Weights of a small class-conditioned image diffusion model.
Model: activation relu, layers 8.
Training: adamw at rate 0.0011, 26400 steps, batches of 256.
Data: trained on numbers of one to four digits printed on busy colour backdrops, 295000 training examples, 22.9 epochs.
Rows from block 4, named by matrix and row number. Each number is 128 + 24 x the weight over its row's rms, rounded and kept within 0 to 255. All counts start at 0. Numbers have three digits each. After the name is the row's rms in percent of the matrix's.
# ada: adaLN modulation (shift, scale and gate of each sublayer stacked) (model.blocks.4.ada.weight, 1920x128), inputs 0-127
ada.1754 101:132105155114168118090124148145090147146127171085141141145160164154141088152144135151138145162111105152153121118177164136167146129114148162167162136107126112132178119165139134123162159110137131150147125126142122153177138146134159159164157165156147152141172155165146151110127141147156106124126137091132163166121141121138139113150129147108139109155169087148158124112151101112144105164128
ada.1755 032:123172111137115130141120114178121147124139144135127095139134111114150135118122121113107113140173133104130081110116125088120097099112083115116087130136140099093116106090114125127109115153118111145117130118075151110119123057135114129118116111164105098085117103132101104181128137094126193103114121136109117120130117140139127180108130118184157171115109134169137139116091114138061139127120
ada.1756 107:134159126126090106174104111110124128087149129161117118141139125090135165093120086091136094144139173098109144121113116101084157123179095093087135128152133156084083107099108132083111090141126133114120130105114112150150148118104109108090094096103107103123084103121099087155153106091111149113128123153116116143126135110147109125099129097145114137087101158117129128107121110132106156135153
ada.1757 062:116124091059131087115109086122104133112125134108162108099134185120121108142156118114144113122133102110117147088160152134119116118146112130132099143118082103139138116118128136112142123155085151085115153064137110085189136088158138115128125160117120120078133120160115115145150097117149138144107095120085129148142161120118098155132113089103146151121132107142127112092117129134107091123178
ada.1758 144:110158098118085105173104125120137134088112090166107109125121118090115169095103097091114098118132160105114113095122126113102124105171098089085116132166122135086102098088101119091109090143112151102087115130114112126128148101115105090085092104097122111115081114136100094156156128106117138126114108164113102142123142113130113125107117122111154140088101163119158127132122110139106149122152
ada.1759 031:139134157113147155116143097111099128143130134108149163182126141144155107144151138144153145143136091146134133129141131159142132203126165146145180132106143130148143175157143106119137142095116124146147139168141179128166126169114157148145142138128140128100143151133145122107119143088139118122117140108122144129189095109138131099149129181159085105141147110143139171127208123112154128118153
ada.1760 053:112155097120100092145091136130143131093101138155114084103107132102090155102090107100104114121129098111104092118121107126090095101143111101102134102160113123112122081105095122114102102139112140103101093130166094072103114084153085100099102106142108125114104100120108095151117108122107164122088109158097109116129117122122083110118098108117130122102103153112123139103117102161122143124157
ada.1761 120:136104163107165127081125136148093144154139163088147139148149150154133083166117149161130139129137096151134160138158150144167131156084140159166143130089149104141161140171155120144149155136123107146162167155123171129129127135145136159162153155180120151130170161134136166123111135158157103132133118095152156109131111126133149160149144147137117146157162090116116139146155168109127119134094
ada.1762 068:155134144112158171094171151147136133155132121101145131098131130158135098151152160160126149111109096120122187156126147170156121153104149153155179131092162099139125175148160118151136156115107101149143170161138109154123114174131166157156152145149161103140155133124150153094110142137132119105154152102131143133132121121181108142163129142149098125157159102133141084137146160112133103121133
ada.1763 131:121124124128118160136153130126145120122148116140062098126123114123068139202114121112174127094093146151151130135162121117138101130126126115114119111141119102093108124123120128130050119117134140146064118120109128116166162132131105090119124051093129107127119104139129114127130098091083134153142102144153104148112136114141121123138065179115151129122133140131138090143128131132133108104114
ada.1764 041:120160126098114131145122087104081113116124112142122148146132136115105143116119120131113113112128173118114149081117095145100105159110138115114149111141119085099116119113120166025115115065139124131118117083084123151127116136135130116114116121158109073102109109123121131133117121125115170121100125142104116151134166158116090130118117125126137151113114142181130091138131127142080078083148
ada.1765 107:119110121103164120076133127157071144150143125089159103125153148152142082159097135145098144122125077151116142150139126148165115109094143156165147111091153127119182132148169138150147153123130093128148143135199109118115108139145156146159150140190127169126170109150142152108096123137140096111104136097129113115133144150122151136178133122117127126153154092158136110113127137136140115129108
ada.1766 117:114151100118090116161120100117118137085136143150133124128121113090121153095115095097135089118147128127114145109094138106097137125166090088090123137147118142108091087096079112096102090163115138105131145092116126109142152102127084094089088147114096136133092111138090086159153095138134138130118105149091146119130120144130109153085097093111139157090099146104099129115118135127093156131145
ada.1767 079:142132108150109156155166146106170135123144125160083109095110094120166161115108114116104129151145164102126098130080112094094123156141129110105105117157130165136112165106086097142086116111162118133109086099123154151101130144124124121111119110081190117163107090121131111120127134122088100133119126158104136092071124137124145093098142113157114106116102161083110128128112119136140132111104
ada.1768 034:139104123117121121141128118158177085121107124137116119083104149115103136120098149102133101118116131122119137143119128068128142117126100121123095120137093163104107146119124143193118123172095164106113105130184084124138117108137116112121121112130112184099116141119108093155119111134116168148083070138109102147064171115114106131099119112090143101114117136096128163129147125141163160125118
ada.1769 030:124114113048115111131126110081140105114092114140115105140118100121099140115136086115122127131164136114129167113123134147120154127130111116118077111144096175094113101132130088165103119169117162114124110118141110098116112094138129103115116117106112177145115089121125119105115104083111165085128107145152109144081157115147105089101121096145142092123121140162148139157107074147163146115140
ada.1770 078:133144123150110124146133123145132184119122108133117137148156079105156134128132125110109093175142153138135118131112101114108146130116097109108087143130106149140101152090102117119121105173122094137113141146111137099091168099109136134113106117113152127154109119124095129166138195132142163126123116126143139114145104107137145169112141152179094185105097132100138167145132174110085174134071
ada.1771 039:107123110110107110144111149089156100107089138150124102145084108107105148107121137117127121097155109120093141116104087089106108105122087105107111103152086162114120118107108116183107106155121167099110103110181149154135107106146109113106104106106111157138108117112109104137102134152108139133136108149103093102097115112120120110113116100107176071110109150087095134087128098152160147119129
ada.1772 117:147144103149090114178143138086150120098143106162106098094110116098124169077149110103136105134141175093111120117083084099094149116179105097091110144152117148103102127082104120108119097143143145102126122135135112138130142107101133111092101124100126107113084082142109095148157078104135145131147122153107102135143137123156134127114129110163120137095094158122154124105113117132113131109157
ada.1773 047:156155148162115147170138148126174095126178112142120170121165103118131152118120127096120124162081152158162085121104139090130162146173125123111144144130187136171077101096140140103110120107143137140163101132125112141155146143097123148123128128083148143150105148136133087118156141146120133117116148127159109155110146130137160089062159162104119109114129140125139143159147115111129121160118
ada.1774 106:139104156127164119084146134148113137154103136094138139140147151159102090158106148146136152125126069133099151144166140139172114131090150158165173114099144107130157143175169134150149160114094132162142144135133141121139106154160134128161156152175095117122166136120150163104101149141134090114116118105125159105108138152124127129176117115103117114161178095146100097161140131130146124114102
ada.1775 165:111115138140170140073150121122100152160104152087136122115133108162145081182131140164138153125120099129124154157153124143149142143079153163171152104089124103126174161170134129158125163115134108139126151144156155139118105145162148159166158153171138129117175132118149162105091134146127116110130143096131147144147101138164113140175123117141119125163156091138114116141155151133145105121103
ada.1776 100:138126121111164123073121125136099136161105135105130125111116137169103096147134152165121167105125115106130137145151124165147103128055163157167133112109121108126179159172138145173167166104127110119128136115117127111080090146145156142161157133186134121112174123120159178096089133144131129119107144115131134128116118139114133130166152096146113105170150108150130131136137141138154096128113
ada.1777 045:106108150088148136107119123111137134156150129129134149130102111153134123130110161161099156121142080140124140109077161137163071101117154147147126099111167146162131125110178145162100151101090085126154125157152154120141089149144131136147148100138151151139140169108154163090092176146096082119120095129108127104143123130083160104128148144135085102155130132151130127156094126136152115120115
ada.1778 030:115076138139143132114144154153116153159164129119103172154142128155164119131149138143159157100104125146132145099121085181108140136099150138143090143117174123139123164115127140150136149130082130169171160154111166145140135124114133145146141131152170100127140132117150148108131160141147138124160178118126108137120106123084157143126164124154117145157128118169125091098118161118122090053154
ada.1779 024:154154138096150118115144120101091179157137125109134116136141135146159110144131122127139146152112089140162084184140152080119149130157102148151171148111184136155141121151143122189141149179186130119138147138122153101155148136115132142150148140129115128151148179138145117136142130114149121128165114109147125133140137153130162167161132153155123159151154108110125138102153195105122154134102
ada.1780 030:133097136173143167119138142113134139154148125111115120125135132137159112141097186124141126117073093134140135165135135109155137106152146142143179145109121140193127127126141133122140144152162098116142167158146147083137139179123148134145144137110141127152136139134133122143145151147140110158171098114105151117100063122129158183133147150164079173137148110120103135085142187116114139118134
ada.1781 076:151142113138111137149139131093187109101126135136130151139090133111103145081122125104150111139140130107132149115133144115095158178161110113110185150130125093134107109164103080099148113140137184094144142114073119153148136138098115150109111148073149102168115145149112078137154118127139105140137127133108123142100132108166127138084113108100156135110151126093132119144147115097113114134191
ada.1782 044:104141110119112108132120101142156134123125092144118106089125112119150142110141105118124113102101120088129195113106085141112125096121109106109113120138139127090100086090117098172094113162098110100132174123132083119105105115159127113113109104100130148112111096093111112134110112086104120169148085146093111111083135103086143175096127108118136144121116141091092124086100162132110131117122
ada.1783 073:132139101076121099137107139108106106093113143118140110116096142106102122125147127121136104114133122156126083120156196158119104090180105125124112140130127087114151106102120121083150114148106173105117117138163092135164137065145138105117120151120132107110128141177111100155158130126157167128131117125120123161153143136102102125132121094114164127107124116135125090115134081131113076125194
ada.1784 056:112140135120115144157122112156144120128151159189160159176102138126179178093171135147105131137124134099139119137086141180117134130127131119111108106136102137177091146110141117135145123120129065116155116120115157097116107121116154086119123121101132174133107115070128144125106147133101097140125156165136149127102130145113144116104179103133085123125116187130077141143124139123133119117103
ada.1785 053:090166114089105110149113090127117114107110103152132125110120111108107152103103101095112099120161164125091176104104111127112089127094093105104080105152130159108111130106106102095104106112107162117113101090097121125117106100145111104105108104126120117097104101117111106139104112123104150105112144150124109158096155139105101106110092105138165095107106152163116127115092082149087123110158
ada.1786 102:122118147131163138100143120133123091162145132112141119119119139167113110143146154154141167096132091125135115164119146173160106151117170163162173102113130112148157147168138123158125166085142123144154102165140128148149093166143143151162166145133156144106158126124168144085104117114110124142165127115128139159134129137132137089128107136114139082166164116146121110112153091141169068097141
ada.1787 122:111158110123086125170101097124142108093146112160125115126102097091111162095148104109136098105133141134111149108103140132106109133172097088086117135152131136111096107084097103099099090152134145096116145117109114129145139098108092092087091108096117123127085113118099086157152124113121154146143109155109103132146123111100092147081096128097140149089104155111109110140125128134101124123173
ada.1788 030:128123142065135126134127152134117135142155171125136149152117189131150124140126118137137140124124157113136077108127155131143133113142155142138118126126124120086137117153141108098134138091160124122115105093085135128180145143097143140136141140158146112118133162139139150129141140174133176129167088121144148099152155167123157090144083148184115127128136126160220102094137106126129126139165
ada.1789 032:133148138118147130109133165141174152140125138113129114146156126143138114146169103115123135125141145146142139158156158097169124126147119145147190143115143153159133130172147124170141144155147148138130131175161142119136157122113128141146144145063133199197145140138137132116148139147144155193102092111147139144112116091105144103124157132144127089143140114100144152138129110109143186161116
ada.1790 119:120141122090091112172121124106134111093141106165080131140141132097099169084118104093104106118138163098094125105108156104129115106181105096091112132162103147081096089088111128098116098138106162121140121112097111114130141108110098115094099112113116091135088140130107090147158129093116138127131092161143103142124141098103100123108118148111142131096104161126123140104110106138114148134168
ada.1791 047:152142127150145130114149187180157178151160146115137110126105140151123115135165128174157158160081087146146073173131102098130146119109162148147101140119145133139159157137145149146152150114172106115140113161169139143155133144118161139147149142139148101120149109146153168110123166150150119109147113113082134154131079161114085110147117129132101121152120116106149123143152162119147129143122
ada.1792 149:115167105106088116169110113115138110093126124162115122137104090093121164085121102107113097112137155103121140097091144124096136141165098088086129134153133123090108096096074099096095091148124133107108137111116117149139145106108092108088094110090142130137091114136100087152151099097126146120152113157105117154126135127122106138087107123117167141091105157099136116112101126126104122136163
ada.1793 035:153138149167146138108149149134168168143119139115125110112114167143141113142138148128131143093106068145137096166140106181127129126158172143146234132115118130129149142150142151103143142080136117137136138159143127163139139212113166143144144135142132125127150150139148153115124123138142101113136126113137142154123069125146167132131114120125106166142135117125154127147154175113134134121125
ada.1794 093:121165123137086104170119128112152143089153099151114137146125088082146157096116100081097085155135160122101133109113094105095144130151084090085110139144117142100099103097087120094113085163114148137118137117139130136119145094103109114089087116107119137150088108126087090169152133112135139155126107142115125110119128126136132150100133143133119153080099148098129140135099128125094161118111
ada.1795 093:138148134144094133168126114130142129096144124149143142145155084093158154093131104093136091148152152140142151090097130082079145147177092096090121152134130144125081126102089115088119093156145128126130148143116145120157166126096090119097096113082129138149088141136094087160167139148136143155136128144122136131148126123143141145075123146139141154091107143103130132127134147108094165151133
ada.1796 133:143114159139169154091154141147123130174137140096157153144148163167158094162142150163150158149127111144154160148135137148158143141095159166167149134091168120163138146151167146163147166111147083156157152130110145136121115165130159170170165140147150135144161138115158170094108139137135117112125149096139141126127121128146166133144146142138115124169162099155134139130144160110142123149108
ada.1797 038:155127142150152147103152134116148156150150111104129146115156177151153105150129116148135146116127112171150131164152176131142164157130182151151140154103131126137132143168150154085146149094140103146151159162097111147133152166101162158151151151120152116137150129143151185108154123125151125148135120105130156166143111126133182160136172150171107182149150105147127146140134147104101133123112
ada.1798 107:134110136122171148082167129147110128169120115090144137136127152165154085166118133166127156125121105147147146142120132149157127151084157165171152122092132110141166147163154125164130166115130090159129144146148140128102115155137157155168164166156159135112174137129157164097097146140139106139111160094155140130118142116137152133170154152119125119167160093144151107132143138116148108110095
ada.1799 057:145116155105139114131122126141107120118118139128134123148124142141128128135158133139142151145116102156125111123171160110144154139162149146136199099124119100136141119180131145083140143081150149145118097110140101179167147131099149133138151155134140099139141157159158120100131156151120134137114144125174154167131144106127116071144110134126160076138172129155156095111130046122160098148157
ada.1800 096:147098145117157122105133162113099176161121143107124114108146138157119107149131137160148157135123121152151057124160140115157137087092161158163072137123138125143181146127139178162151158107111142142143077135146130122136131095144143128159159161173142154117166147150155174124124135146162114122146147108133164138124117144141134096172138140151144107159109108154152152125132119125161135129092
ada.1801 111:111141105120086118174116108097127147081140114154117111113120119082124160092108083100104088128122153106099132118107154109113123122175088091086112140148135133078112094074090123081115085159112137122118138125130125127131157090103101102088089114128117131145087123149089094167160098113139141125132119144098105121115139121139118144112125129118138154081099150114159125123119129127094143138149
ada.1802 133:112154119140087112182126131104135123090111108171115131119135114097111175076111106101127106134154138145115123090099155103094144131173106092087122132169112136111088103107069116091116095136113146126128117128095140125118158109112072087089098131119103131130083136146107098149156123138127153132130117167105160108130115137108118121081121127137146134096105165098132128126088110133115157132124
ada.1803 132:125145120151092113174137134094157133101112118167157141128124131101173169088121113099102107159152149078093117122090101110085132126165108099091087140161099169125073134089109124115145100143131123108121116128125126120108141115098125111095102116107111104137088106119110106145149141118120139094097126159126133088142127131127122128111157083142103137099084165113088129119104130137114171125159
ada.1804 060:126167106098130119106115095132135141120151118112125108148132128117077108137119128098127104121132111171115208103139102094142106146115109121131150140115098097116142084121131090124126119182124132130157196128143166095129129107158080130128116129128114121118139140141099113156135134137147128157117091120132112133108132125094154206125091140071133178122140110091128136126118176120095132138103
ada.1805 063:108147101087101102151108096131112122102115113152115120091112102098119154103094103103116098116158152106102147114107107129110115122100096102101085106152106130109108114095106115075110100091084141109106107112078113099108106090150109105101102105148123119097102106111103097152110125106104150117102144153131111129128161136103114115111132113159147107099102152177133102123096089152084113105142
ada.1806 109:131177109137088113160105094111152129091140106156117139145112111088125157100125105087101089124152156108099140099117116122093116123143087087088095141150114138113087101095119106100113087160113141109129141127118129111123148100114103100089087095114097103154087113126088096162149127124123130137100109152111107095130140112122130156100129121122127162087098153106101142132091144131089164111138
ada.1807 113:163107145111167125078128137124090135157112166088138123104122131159127081169156154180145150123116123127150141139153130160149128111083150162168127111091119108144173169153134142158157159122128104124130144131126109116135096123156162150163156157168140135101176153109148160110093125147140149121150141094141160160141109157144111141158128095124114126161142092155121116111123149131141085111119
ada.1808 034:123123117129109111139106132079155080106108109145116121146115117111116144111096125120127102090144117078111137089119110094111119116114100110111065109145099119124131135101117133156119109183128171106110101117165120129129109102146101104109110112113124173131112132123111112154114102120107169140142105147148104074127134129150089111121115109074143073110110144091066126143119076145156101107142
ada.1809 043:147148151125139157124132106166094121145154152111152188165175154131152113159156160134104128120138146164138102138148187154155138185127131141135178142111095105144141164153147147087134137117160106153128136140110137121123156127112150165143140142141142123179138142134129136136148136100145129143102159109140126123188110118190128125128169148153120142131150111137112132187130117104105113089103
ada.1810 032:118105125124124119126121123112178113121113124133123133096119127125132132123098141127126121127151105107123157126133098136109143139111125124123098121133139150161131143127113126216127126175124190119127116144213152145150125135128113119124123124098120169145125119130121132119124115110124160133139131132130131112120118111134103096115117156065140048125125132064081164141124096135210128084135
ada.1811 089:129149115150092094164102115122152148096164121152115104102111067095141156104143102107125096137142190100110118117113098117098136134161097097092094135147120155115099129083090109104107094156153127108107132123125144139133146102116115097094096101086113143122091107132098100158149109098126140119139107147107134136170092123144131146098139095138104158093083151099106137125121156131100138117139
ada.1812 093:122143098149089147170138108123179087095136060170140157152130128102125173077130116080132112114120138141118135096096108120106119137159110090087135130160144138137076115126122114106117097130135164113136120090122127114109126141117107102090098116084108112168086100104112093143147137124102117146112111166140079111128133109113107120085127146111115125100118167118116133144097117133122151120151
ada.1813 121:154097157136168154088156134142100129173101151101133133127162147169135096162147142167132166135139116149146135143140127161156142121086168164168142100105132120138159156155153150168153167095142084163120126145129131128135099153146159138166165145157140123125165148111164168091088149146117120125127137107134172134126123139134156117171127129130123107170157105160114105130143134134159114134103
ada.1814 082:142128134122144141100126135138100192143123132107123140143151145139149104145132142144125118145116141132146080128154125154153140109087125139144074150110146132129149141117130131123152138159129094140150137141110162118101146104137154157145136144178137149135149148137115178157139155125165096118110153110149143139136120118157149158154140154160121181142121107144133196167138193109100168140047
ada.1815 042:138137111084135088103130134153085161121085097101112117112165147120115099180110120131090109129098141086103117171160132141160092113111115132139106130117140117092166157120121137127107123161115108139111152130168154105067147093167147171130121132183135110123143122167109145155128122109159123124118117112111102124144117092128110177181132132110141169124109101142119165128108146130112150100111
ada.1816 034:130104144126144164118145118127087142153141096121117179172149127147142120141139133156149152132137133127130122126134127165132201195133144143141187129118202116163134158165146105113136145073122101142135108134107196140136134178109138146144145136134139114152139134129144133099128142139125118138183147116125158130170108131109155088134160158139091114146147123156140119100121112112126114150117
ada.1817 167:124157108104092120172115109096152102089152093156133120119095108097105162091153102106120105105161141117108136111118129117096120132184103100092145142151125126106098114113108111089117099136126185091124128103136092135153143116096112103093102128085123105136091113150109074143165108097124152119147116151113111146139143127116106124089118110118142129094121151112113093120116097130111100126194
ada.1818 057:120113132141132142134145121150169108155113137159115120123076132146168152099122132156150152149102147113148152112051114120139144115133150130129106096136125133157119128074142124165096139110176078132108132109090124152105087132124156102133141107068137087104127110073151145102095143122094177135110150152138091100123101107121150110106099115140138106144106162142140123086144146148149113126135
ada.1819 040:155082131108131146121125156140132192141144128126093120140171116128115124130142136140142139152046101185152110135140065132151138080132141128132150128127138139116143159122147153163140126156090111130138138171171117121091130137112156134132130135131136171155133163127132147146121120149139089107113123126149112155135097132165159135151130150163070139129117126091129164157158150119161162118089
ada.1820 114:115098140139163125082126124152100155158121169092123139153128136157139088159130140163139146159101096135154142130157157167155131133076149158164134137097144099152178123164128122148147158133158100150146157157118146151131120137145149154161153153153156159126171155133140176122111159140158102126112145100128162141139098128160132160136128133121127144161151093139141141131168177116129108139081
ada.1821 057:153107179138165162099171147145136114169148149088156145138121137158157093178146157166141155144131108143162109148120142149144140130103159169167085129111156132158149163113171156166164162109129125144141115126124124149130115143118160148167163140139166146138161149120156164106113152146128110120130155089136163126132118140139158124149161128163105113160126092150141106127141133132153095148107
ada.1822 049:138118151157146148112135167143146157145123161111138133165140162145126110147119126139144141145086099142141098118144133086139124117166142146146196143112099138143150149151132114185139147178134119132138142160191129151142145145118154142145144144121120164146145153142143143122142136151144089114096127111165140125130101110151147133135122163079102143145143110067122172132149185111184151157120
ada.1823 056:113128137150132130119112113149126156137123140153128143137132136138130139091141158142091141113093126095107134194105109149158099097115140130133089096139105146151152144091156137154133133120147083143129127140142144139080080116158165125129132093144122114140143144082139168119091155110108146126113130163173090078135119125103101120151170097118065119138095159141088182129116143173140146129125
ada.1824 114:129102132135166131084165146145102130162120123092172149129155132164175091152122165158121156150132086156140122117129138143140144141090156162167131133099135109158148150155161127162153162113130093141154123137153136125120111146151171159163160161148145154136173145135155164099104154174147097122129163096143143119124105157119160121158171141146114117167144096131134126126134140114148113139098
ada.1825 063:134136062117109120123113106110106156105147104114130113129129108098151113123132142136096091111110124116108173129107134127122115126124095103112123149111119120139152137110108098111116098181134097076117185131155119129107142098144135148107097145135155126104123107158088122168136118109169088138107151122119087106144125097099135195134137126133124191101095112116155140097110192126083140134120
ada.1826 097:113145142128089130171122119105158118102152139161060089145113090096091166096133098103146102110123177106123127107113098106097125131154101093088103137157127146096087110099087115110108096148133140126112130117098129128156149119114081094094098108094106135117087113112103103156150098097118142149160112154123136152107125137133105138085106145123165142093102157109120132131122134127108142133128
ada.1827 023:138135135164135152130123086078081122140127127126111106117151125140122126133156161150128137109129086155134110079133086169128162174163160133133200129124158128160135119127123178103131135073136098162121130137143138107106135200128149122135134128110135103154134137115133156124126122093131109074164076122129139103153120141132165129136122119140147160136126127138184153090138145123151144104125
ada.1828 140:141103169107163137095149152125093114153130161094181155138148147159152093156160148160135155135121079157130141136138142150157147137109156164163164107089146140154134149151157141152170160105121100134156128127149104152154104149133150150164158147161116153109166136113155151095099134151121115118126147089141170130146126156123158114163134104128123105160164099156117103098132115128153099117131
ada.1829 026:155144120109130159129133104133112077132145101127140110111157172133112128125105145109127112122161123106137123081123135107138139138093108130133032132130124144125127123113125172164136132162141185132133115075120116130120122100138133139129130126115139136098127127127124129145126069177132134114151111128058154118129155145165115162133187139150130141132124127156071131145095080127118120082095
ada.1830 077:108125144091163133080125141137101156156123137100121116123103110158121096152123145151132151092087085115132113141149157133158108110073154154166150106110093114150171136178136132161148157121106112119167124124134115134102091152178136151159152151193123162100172122121146165109091137146134104139146136112120157112110077138134109134142118091120139123160151101155129152099119132146144120127120
ada.1831 095:109147108148088151171128099131169108096162092165113115123131082094129168094113097093139106140127148145134125105100093072084127119162104087086126121162131138114093117099098135100107091132129138129122115086112116126117147127121089081089094098091111125133087101132105088146144114117109122118154139162111104129133131102138128123078115153144134138092107162122150108119112124139113131114120
ada.1832 136:127141123115087099175094116121117119077148110155112128129146116085105161097125111080111092129150140123098114100139127098108134141193095094088134134154141142100101108112104121068113089143131167107116121120133113132170157100108103090088093123112096130129087129143095075163166117108129136119137100150113121122156140124139109125106114135128144138082111151113126125125105102131105140126162
ada.1833 024:148149129099133140119129126124197115127096148119112123029100085128108118130105105118109123122099095105135127155111152075185122110152124130134127151121129122114126123088129135173138132184105129140134150131160111105120130102142113106133128126079128154142132141143119125142147121090143142154130101125131114135132084177105122180137118086085145144130128118118145158141156152128132145147188
ada.1834 077:117133149137093138171107100096143111093163138159122121134123103097130164094143108091149108137153161099115130092113122124119119135169104098091154124154122144103078124107130105093118098126092159124144115089088148121160130121112103115096100098105088121150088124116110090138147121106105154153178108153087116121089156111140092110086121109125175114095117156118117140131126085136115140113142
ada.1835 040:119153111119106128142107130120117081105128135151108119077099144107133150104093093101098128113094155145097136077109123137100111108114109104107130106152112087087120128097115166113108105081126123085111106138111086070098099116143099104103106106150119092096107107106116106133103133101105165154126135153092124115136136160121097120109105113169116098107104152161125105112097126155120093108157
ada.1836 042:077141114099130139116126122117094123134162141114113128158172103128117113181146114151118126087115124187150113142119167152169116119100128127128080130115147128112171105122122118142052126140145113171122134127124168117101139107136095129132127113161143181127139101128124153138125134123125159177145142112155102171123121134089097148121125181131152143127125115137127161134119164131123121066080
ada.1837 038:103120106179105106146109100110142112103096109146110118110124115105137146107070125117098106087161130113128116094116107126092140097138096104107081109151115087094129118093109166108108107127112165106098108072117127156134121081148085095104107120144090107125108144123111110138122106101112151159149114150126096114102170150108096114123129118144166106104114145136128124107095068150119102132121
ada.1838 030:130185123101121115148118097127172120119122087143112101146105070127081141114145110087116129135157087110109088143103137112084095138137139120123149112140147187112103121116105139083114121085162119107116093151106176127128111127133129104122124110131129104087124115119131121128108111090119157109152157140118130145165117126114116089106118113132158150122110145169172133095089164141095163126171
ada.1839 042:105168119118105116144105131161135124106129109152128119138102105104107152104113117130105116125114123124109077117116091113110081098129111103107100103155120118089120109083094146085113103092123114148116092133103095127149110074147125101103103112164107109083108094119104117151112149112111134134142133151091112118085131107111066104112116113137146134105093153195161131125100118149087138096143
ada.1840 108:102160117111088116172110100095142105093166127164108106105117111091110166094118104092125099119152155115105113116096097087104093127161097091088096124160144151098095117089104122105096091141114148107120111111127101139146140108112105094090094103107104129126088104120102085153147097099106146142105129157117109137121138135118131124095105108128118132089091162112118130103120107139111134133150
ada.1841 040:109136105128122133139138095115136126124082108122119138100132131121074124140128135120144119087138082136122065116142197089128137086135125125121097161129154094095126089077120139130142122156113157136129114176138098079125148097149110136127126139127091155086123086129122132152154064116146084165075100115101132120100139143152088149139109114129136142123121121129150114116102140122130137099160
ada.1842 067:154118132129122151142135165131150088113129120122145117092130143119109133121127144105152120149149108178146121100160142081124092172140120124122179144131162105136116139182126111102150122126121171136133121130116074159139150146113116141120126138096114111113123117165123091134154072148137165121168142116126114129157173138133126126112057156138154123119171117122192101082127095113126096162150
ada.1843 094:132103150098169149085130118134117118173118160098120130129123150168144094159128160176122162123124099136142124144143161170158123122078160168171114119100142110151163151139161140180142169111099116141134127102118120127114091142142154144169165132150158132118171140103159174099097159157128109126136144101141139133090130145092115124155160130117130106169145102156133122122124144133153103151113
ada.1844 097:125135096118118096121093112147088186114132127112105126141145125106128112141079133109101096139106144120108126139154150128120116118099096111120091155116128137113150112115108123117142107173108108135130152130141162106080156098133111132118106127174101158129123127144093146169137132139173109151114091112149120138128101123144131173145128125146114178107099108114150194120109175108092187132064
ada.1845 034:087091121140123135130133139117092084121134118131116108162136138120134132125139130131126101115111152149120147120127164167132121120083151119124105130132119098072123117121106151035125122125157087123131133065087095126106128171135154129123120123168140096105123133118111139163122094095122084104122152133123141142114134099149113176118143138162098189124124130160163118115167170131097097126102
ada.1846 042:130129141135151147106150163124129121139135172101154172119143145145129104153127137141164136138108104182142178130140133092150142139120136147148190152098127091129134132162151169095138145114153130132162168118132153141117152169137126153151145141149144099191150143163136130108142157157148097139135144099128143181133098133173136141126135163162094134146174100142164108112160128101107093130124
ada.1847 091:120167112127085123172106100095163116088149105167135120117116108092119170085132115091116100117147142120108123092111116093089152131172099090085130142164114149106086112112112110092110091143138151100126122121132129115138152121105109100086093100101100124126084094140102078152158108127121146139133120164113104120146116129129092126093117115127118141090108162103122134133110114128107148132172
ada.1848 131:138108141126168142078122136144119157165140141094144131136121124165128089161138135156104158140116090144133133140160112153146118124064160162170138113103145120143173161169150130163159165115136109134140143135148143136100095141156146134166159144171130162145175139127151174107089155146143099114108139103139151125122108139124166143164155122135103126167152097142127127160129153139147114136078
ada.1849 077:125117164147126174129129145124159114144146128137079142120129109134076133184117138109176135114125139179149147107179124117140131167110133122121090127133156138143084114103142120159111129115129156176112133117067150126146139140128095101127129039084097114139118129090134121118125121114077093172151112139142128140139107141139126135124083177111113136133136137119128132160146162121136130113109
ada.1850 103:110102161103168105084128142119099137157095154091130127111161143160144088170124139160118153163112108127130120136166170117163134117096156166168142120101106109155163151165129151146163163112117108137152128154133125126112110148165147176166160136169138140106170168142151160105108143166139113113115145097128173109128122134114140124156160118129131114163153093143148141099131127132145113142096
ada.1851 025:117107136138130158129140071167074150129138126126123123123126069130138128131137122120164150150152124125131151147142071091129112111139187131131213133126132098094142100120142112164130132106133099142133133170151112168164126139134125141130129123130135120134124147119137117116133198138129115107140152127143119114130088174078128139121140137167072149128126126070129125118132152125176135121164
ada.1852 091:136122144112094090179078132119130128101160135171117134106166141106115179075145119085133116145158166111109115109131092111116113103175115104092119126162113178129081108104143146099134103124136147116141109098102115100148125120101118116099107085115083123103084123125119107138150120112109143148108117159130098114141151141108142106099146107150111115103100169130132165095116094132123162135150
ada.1853 113:133146071137097148160138122151162143094124091152117099122111105098134155105110091086151099108120182125136119143108062101077130124155097095096097141149130137096097132099104107106109096152152140106101123114141140127105148104123123108097098124091133109133099064128101096158154102121126168123118121150144080140146125101135127139114108133133113149097099150094137134139107134122104154130120
ada.1854 066:130129132118153081082111120101098134146082089117131129106143185156123107132143121140101158135130125135111137097139135145148125098085152145155146100122116110122166103173148139154149152107108128102149126108170103084103082127166175157147144127175122112088166137114152155098085147133124119129096118125076104111152139129105125119168167113122148104160143120155134147111108120141152129126168
ada.1855 106:126100134117165131081148124131127132155112154097113094080084140168124090153117153161137164096103088119120151145141128123146105143088159161167140118101134097137171150147145125170155169108112122127137139108128138141114097150143134140162161133162129129111168111146162167090098111136134130141127123108114152124100120176144119126159108088113122104169162099141124090106135128141156075123117
ada.1856 166:127156096145090102169093111117143122096133132163142114129101104099157165088134101105143105132136178091132131110113081121076119113159102093089107135158114149131092122096103124105115095140137151079095122106109112111115138105113128101091097115080117112129087095121107102152149110119118164125119132163112104144143127103123115125079132073128119134097091162120094142119132116135111135123143
ada.1857 038:131143134162139149098112154148159156150111110126112147093146105141145120131134132123114138159117164116132146199127124095102150146071129133142084116128178147153154146149131135173123137130182120144118139096105158126072115139140140150135131105135187129143147098120134165119097142105128122159132170129155117114109125135095132141135127131142125138143111130130140193113119174133127163183069
ada.1858 058:148100145131127137153131141172134078124151100124154156155191152124102133129136156133127130140181132168137085066131162148148129159166125135125141149126116100135129142145154138100123127110119168132158097115125108122138146131100136168129135148121162122137117166152135114126161127115133110132177149116125100146147199103104156095121145186163148103122150124131135104112171081108133099148124